{
  "arch": "vit",
  "model": "sound classifier",
  "dataset": "telephone keypad tones over noise or synthetic speech",
  "train_examples": 39062,
  "noise_aug": 0.002,
  "n_mels": 64,
  "hop_length": 320,
  "input": "log_mel",
  "spec_augment": false,
  "win_length": 400,
  "targets": ["last key"],
  "num_classes": 16,
  "norm": "layernorm",
  "norm_position": "sandwich",
  "activation": "gelu",
  "mlp_ratio": 4,
  "head_dim": 48,
  "fused_qkv": true,
  "bias": "all",
  "qk_norm": true,
  "layer_scale_init": 1.0,
  "parallel_block": false,
  "dropout": 0.05,
  "inner_norm": false,
  "moe": "expert_choice",
  "drop_path": 0.1,
  "num_experts": 32,
  "moe_every": 2,
  "expert_mlp_ratio": 1,
  "experts_per_token": 1,
  "shared_expert": false,
  "patch_size": [8, 8],
  "conv_stem": true,
  "layers": 8,
  "width": 256,
  "positions": "conv",
  "pooling": "mean",
  "loss": "cross_entropy",
  "head_dropout": 0.1,
  "optimizer": "muon",
  "muon_scale": "match_rms_adamw",
  "lr": 0.0042,
  "momentum": 0.95,
  "nesterov": true,
  "orthogonalizer": "newton_schulz_5",
  "adamw_lr_other_params": 0.0016,
  "grad_clip": 0.5,
  "steps": 9200,
  "batch_size": 128,
  "epochs": 30.1,
  "lr_schedule": "step",
  "warmup_steps": 1840,
  "weight_decay": 0.2,
  "adamw_weight_decay_other_params": 0
}
Rows from block 2 of a small sound classifier, named by matrix and row number. Rows with one number belong to one neuron. Each number is 128 + 32 x the weight over its row's rms, rounded and kept within 0 to 255. All counts start at 0. Numbers have three digits each. After the name is the row's rms in percent of the matrix's.
After each neuron's rows are labels from the 100 clips, of 14976, where the neuron reaches its highest value: "responds to" is what is common among them. Only what is clearly more common there than usual is listed. The data: telephone keypad tones over noise or synthetic speech.
# fc1: MLP up (model.blocks.2.mlp.fc1.weight, 1024x256), inputs 172-255
# fc2: MLP down (model.blocks.2.mlp.fc2.weight, 256x1024, transposed), outputs 172-255

fc1.64 192:104092140105120136075112111148143073113119114169158130115120097168139126159137145145106064116144133120157128126112145143138114163110105138074109179153132093123080098188147078154137097112133133132085140109104165119112121128123097109167189143155166158099
fc2.64 154:102139119156109104120110157147124146127128094121115094143166137128136149050127123165149054145112054128118115122120135138050128106151146143096123110110157162119125164089104179147116120166129124119148120103132053169192128137170119127132129056089136131224
responds to: key "9"; last key: 9

fc1.734 067:193165110143086079153159176118119126159102141131131156167147154148133093123100113125144134124111146175142105119192111123138110106123133148119082116125109116131167156131085138156076142110149131140121109100070157157154130111073065160097113122085143132114
fc2.734 064:142109097121155142135171150165128115122132106159140111110141000141106159130119132128128164131132202093152129162132128063091100154118081161126105098166151108112092137120137128110132108131145109054145137112130067054143149155173125150158121159162152110125
responds to: key "9"; last key: 9

fc1.443 090:077117112106115061171120149156095133133124192088176071128154112115143084084151118133124136058106128184085146181093133201115160121123116112074127134153179163110079101179079121155145092125081109106174157155063150140145113154214187125191108161121085096194
fc2.443 083:093059181134126175204099113176115146144125098158104092147102167132117132137157120132136095107148114114182093109099093031119123169089148174196127148160145097132152159129162096117086098118191107172093104133168051144159096063123046114031031116111172108127
responds to: key "9"; last key: 9; mains hum; last key: C

fc1.627 070:119168145062136144186132101144074116120094160127150075121116089132094146169091097147123154156129120155146098113116119107130139110093148098108123113135084165141196063143106132154144190163115113123100135112176177094056129117133126139159125151147104064149
fc2.627 057:184075154115121134111085125084113100137176156168118081169136192138121126091111110131115131140149102136118098100183140133111142145092066193151130063131115060158156092114111194133123094131161099115164124148146098162171168081131182110135197122152123183178
responds to: key "9"; key "5"; last key: 5; first key: 9

fc1.591 144:086114116112140138100102142045139094135180114122133127091143126157132149142099146169123227140108141117166129127098145122060144092131178100102162146151107134155115186148161137154125121132159126092164086137158174086132102204077132100098095180099099136096
fc2.591 151:138137153184139115154167128144108133111118076126136173140119143091137120102130158118104063112119076144093069137129143181212124180145142140123123133145117034139154085091118160114126169053129124175120146166150141137112139077138098151137102136144210136164
responds to: last key: 7

fc1.601 073:137164147070162089099116121095102152102107121120109132106141130090183147128180180143141163128156162177113135160118069117143130119097107138170138040139092140104123082106073125080124199128089152145061117056142204037207127107137099118106061081156166140156
fc2.601 063:077140133148132105121163154181149148150096122078133127085090160124102115095134088060117155128092135145157126086147148133074111100122098085124104147062153120122160164125133143137137149134153143133113131136144060157100169169098095148120210114076055128171
responds to: key "B"; last key: B

fc1.136 033:206132141154083125130118071105102115163168087159199174088116109172169130176111134117102075168098180157108150145126150071211127143141099161148149107097162115112132106164141113101130114113171113096089139084134220074118088138120069150065145148132105090104
fc2.136 033:088120104116123178077094175133103158125103176128096061106163118146124110078088097142140128157191151108132139125142129191030103098157155102137116166144030140138126175137106154117154161158096195124150120100109040148113145134180193078165165110104092160119
responds to: key "A"; last key: A

fc1.447 197:136118182206155159086159104111173113150129146164106125090109111165131135140107124139124112122159145171143120153029096085121097156121088108167109136116138133143095142154108046082172127081110152091134084142139108102150101148111140140175100129160121098127
fc2.447 213:169157144136113134130148121118078168134171048144124114135140202139158166121139093106118198141157093138124140179119146104105121056141130103158125067120157108102136136169109135061128143104176087100107112135072142156137123163109134134125146116066141137164
responds to: key "3"; last key: 3

fc1.615 108:125127132141147115136079144121092153094094084102151096178160121054137170072098173130133101150183132166118120110175076092165129122079136156185140114080064071181123081174095194148143122123132183127091155087100145194159095088150062067081182120110154164121
fc2.615 089:126136123152133115117093141148149117087154140157144128176154092142105098118123111042109134157144153154165127137176135155075115142152087092140151174124177145171102124148128146124136120124121056134093136148196099140149208090103141111094059092123137124160
responds to: key "9"; last key: 9

fc1.361 013:025150142104148137141156110119051154149135092095157112115130082151130131168136105147098100161159122133131143126158121054138123144128186112081146181117125144120179133165172131163158144126139128124096176162135230095084138146132065142165161066171132108126
fc2.361 012:228128065149110144126102139081183141138088149141099118120142139155124092096147151062117146095137157118093142157098096141123123065093095136152123078102175131106118093119118130059137144137172081144087101110158058127139098126084180181122073143096176133182
responds to: last key: 7

fc1.22 041:109116113173153093125121140160024131177152128034133150139127119089148147092082164151137065101147128112102124090139106144189106163108091116104141110119137134139102100185110135118136074115133130114155080137123170170075088151163134142055099176138077167132
fc2.22 034:144145111101132143083140133133187128129201144229155089106194157138114116140071081134101172118155126130175121172089076183112130099139108183186128126154124077132152155132114104131121108117149169139160117092115110160146171129101162086188105120138180106124
responds to: key "0"; key "8"; last key: 0; last key: 8

fc1.681 038:181139154122122161146108120145200105129105131129116158101142121129097129255127144172123169071126108166083173100119130119157099163121143086061067152144121140073150124109165126128087152146090079162161070118124212146176127096148133161084145138153201124100
fc2.681 035:139149158181140094154138159108118140119115143172089133108130138153151135060115092103136116145109141129169123164135105141055129061139086118151139150103092125109135185119127121081133171144198101076151128134132027160109169094110161108150191137126143098161
responds to: key "3"; last key: 3

fc1.221 013:140161135075106105116140108153090134095122185116170124101146095070045103084132105116090121048135077103125156100137148148119110167125107137122135123109128109123144121103163164116121122151168175210174116138117089169124149132117129098072117127164135130119
fc2.221 013:118129115223107144152160170117186100131094151148151129160159124193146115179091141126117119131150158153126133159069120124049130126118165139149095117110098156106095109145109100151121132111131118101138115101113195118118158180142157138158103135122109114170
responds to: key "0"; last key: 0; mains hum

fc1.147 053:138168133120073171165166171148136090091128138136144135132090108087164113126116135174149163123080104110084132146145058151143067104133130112170085087123079142147233103084123181117162098113103167125136093116120087147143131178090110117134128171110156152102
fc2.147 058:112111107093113115120144131138169153155118160094167115095102039062135139131143102065123134077098125141113119077136174162066125095105162132112085119128158137077158121137106159095126150169136149123148100106143161112152120159140078126177089116180169129185
responds to: key "3"; last key: 3

fc1.373 260:087144154150113127166153102134195096127104090116096137142145151155138117138140157086097060054161137115133146138115100113035133158110144100077122091129180142109069125158139075153169081129130170057171125166111190187079134114122150128127106148121087127111
fc2.373 331:161140120102084098126154178105099094145097126092119127129100165118151099109163161200129169164145086126151136172100152103142148068158105131104141136132108085149125135129117173152145127102132119187117155124128152120159101110109153160130106140079215135133
responds to: key "B"; key "4"; last key: B; last key: 4

fc1.301 081:141140132085123155129104187129104208113084149122186118126111111100100162100087124099155087118139058110118161129128126155192167123082081155179143131152109165098122082160103140119102162109134137161121110021115146144061100131134143129134128151158129110195
fc2.301 068:127135109050065165147135100121116128111105121123119137131139137101144147166158126084078137151191144122171095150137109152146107139109121078055132139163127105137164052103145088163126100098168149085122158081141104080173124136144095116153161085193064133137
responds to: key "3"; last key: 7; last key: 3

fc1.288 149:124173123097125127076124119161167161143177126129159123079100101124109164176188073131147126085134117113127141179166120146159162176087128105118140129144106187137132099116253115102143115107144155095068078135158180053109184085125140110151099160106142068120
fc2.288 120:067159101104122134116139088089087106153110134136074151113102174131105150092122138124106084150160135121150135127178135158172121078169223139183097107138150082140125142095097115101131103185148138146149152104072097154162132162096195103129174084138092131142
responds to: key "A"; last key: A; last key: 4

fc1.674 050:217102123118116118138172081182070139069109118130043086104114111121085154176137178131105147153099123117139154093151153134164151141128157110143114174118100144119177178105183071161124079115144129160137135161164204142140151142118081108083134119123207101122
fc2.674 042:115091154132110147115109137102149137139140154091122079117092138114156108091119154145149172108136141123167159138099114191206105112149130091114102118178135090148156136104092111136143176116160135074197159081111062135158081116147115100186200129133098105196
responds to: key "A"; key "3"; last key: 3; last key: A

fc1.45 039:205097143119108094078089153121111124143086107058157121137116069142114118180106120218203131087135143163112141198119119132198164163103152142136216108133146118154119123177130074130088122121095112099153120122165159112130134148164103080100102146156103126174
fc2.45 034:129093142171124130132116119168139120103187174217050112177139105084108120089154109108138136136119110105098093096152111150084138125141088171129098165118101111157139219089132145124135086168155110098103129139153086092156146106153163106077102180147126132138
responds to: key "A"; last key: A

fc1.570 123:116093143165147112159149143167102166106077071175171157136153148165118082158123133103160125090139116110143113174093104105083124130111096179097096108145214167110099111142146193111160081121129145137173111169141120180052156080155064110106187054153168126107
fc2.570 117:112107118127125069118139142141158099155133146160145142162093168129142135137137119163121133149139105117171158096147126122163116164121152109154185112086107140160096096172148121170147124102113106182087128144090183144132107101074170154188133165115098119098
responds to: key "0"; last key: 0

fc1.342 051:143115129095129159072141128142146114162086141125136124154106119112173151164149121149095147140127120149063098143102124187126136120131060192144101080149084157148238144098149155095149122114136147179168114109181105066106113145114148055163128162120184136120
fc2.342 055:128111045123120134166106091129128170187133108133153125128131141172135095121133149116129080150125119075060126094135115207098137094104083077114111113127131117108145100129121113142141130140128145107141134107083090134141148147095120142197151116189127137109
responds to: key "9"; last key: 9

fc1.222 066:108098117071104144076157176100101074148129180130118151133155100082145168142147161119142074106145106105098118155106110140142115134147179099132153113108125165121129122108170106115128144148138128133148193189179041133144159113128111118162170143199130118094
fc2.222 068:176145087212148141132118097118155156120132107160127112101175106132105134114134149138143106121064172106116142082052110093139139135140126096146125127134124134116158111159127127117133127183126161135136135093116201131195107136111106174116065129145198129126
responds to: key "3"; last key: 3

fc1.209 073:189106161095142186100155150153126111117129080115138099092129114173150117199134147159127110131132134114063131114131117117230077154102145139127093107114124145106102135107086161139125158140125134088137079118102201083187106081110061103122131127147179119127
fc2.209 071:134123141142144069148100159093080165132139163180087104117138160103130125096127076118131125181099139123174141144245146090006162062187144165141164171110116118107162131101121140122113114150158131078153139114160104193162117125114126157129182114163079121181
responds to: key "A"; last key: A; first key: A

fc1.344 028:160138150129117164115133084099156129122126179151126138118132121133119143162117161166143172095143123171073112151071154116182122131086162139172130169109093126096143107102130196132097133153149117107141191092147154144201123090102034131140127117115173149158
fc2.344 031:123175139091140105091153139115097134142138112113128109116194135136113095120114139115123099176161181114061143117165139067104123082136065227118140110172139136124176138153141088081163106129122128107111143148130063089088095121144155160174136126095110114095
responds to: key "3"; key "6"; last key: 3

fc1.261 033:154142195152146145104084109079146139170162123073081071154125160135111093120116108084126214109169102097167157166142164169138138124122080168112111186131096114141143106180175103100124135122147130168129097107084111150152101165120119115123077110128134111148
fc2.261 033:127118135159111056180094151144087092125142174129096091148130136105151171113102133100079126140105146138059145112120105056097148199123148138176111155132162143143135139113110141188139116124145134112147088125163166077145137158159138152195154169112094099131
responds to: last key: 7

fc1.649 131:149102105073160156061150113141118156115091121136112132196107102114135112152139183141111112153094142125060102132122126099198099119079138137164112126135108128144176162096072151144135124127138104126104083066123109113186133089101070075064064135124191092127
fc2.649 140:161127162145097138142143108151157172115145109112120131124172115107172170102103079096113061114084107168107136179161123152054119110119071169083124122152096109096145154144146106145110105122140152124151142166103155157098145136111122121166221148135062124169
responds to: key "9"; last key: 9; number of keys: 3

fc1.91 121:129158136142089163142160156137181096117125123102126093102161132121142148112102114132129148106098148171066075130132143161089090087120123144116080133080138099129170121200188189107122080154124147104126127183142037071118147129102116093203133149198176135118
fc2.91 136:140116134081145114131141140131148131125143081122114173166128127136137136157142163080155150124133160104115101044088106150129126128159103120068135148121124092150145070087118114076138136190120122135169114114089199094161094123186082111069097206114140136108
responds to: last key: 7; last key: 5; first key: #

fc1.605 115:203123132033134132092134107193122110157124100102125129130132090151094081186117126089151107126177156161109120098118090057174157153116140078103102158113108107130209164061200052117120097141131128173122106093153117161113127164109121126139088105165075111102
fc2.605 101:113097112108102150147106130136112099112151125182118091127111130124113109129139086183132119161071091134142178129207142101163141101106148152093133088145112071170075118157069163184136136143124085141143121093162058110189109097167117123109135150054167125143
responds to: key "A"; last key: A; first key: A; number of keys: 1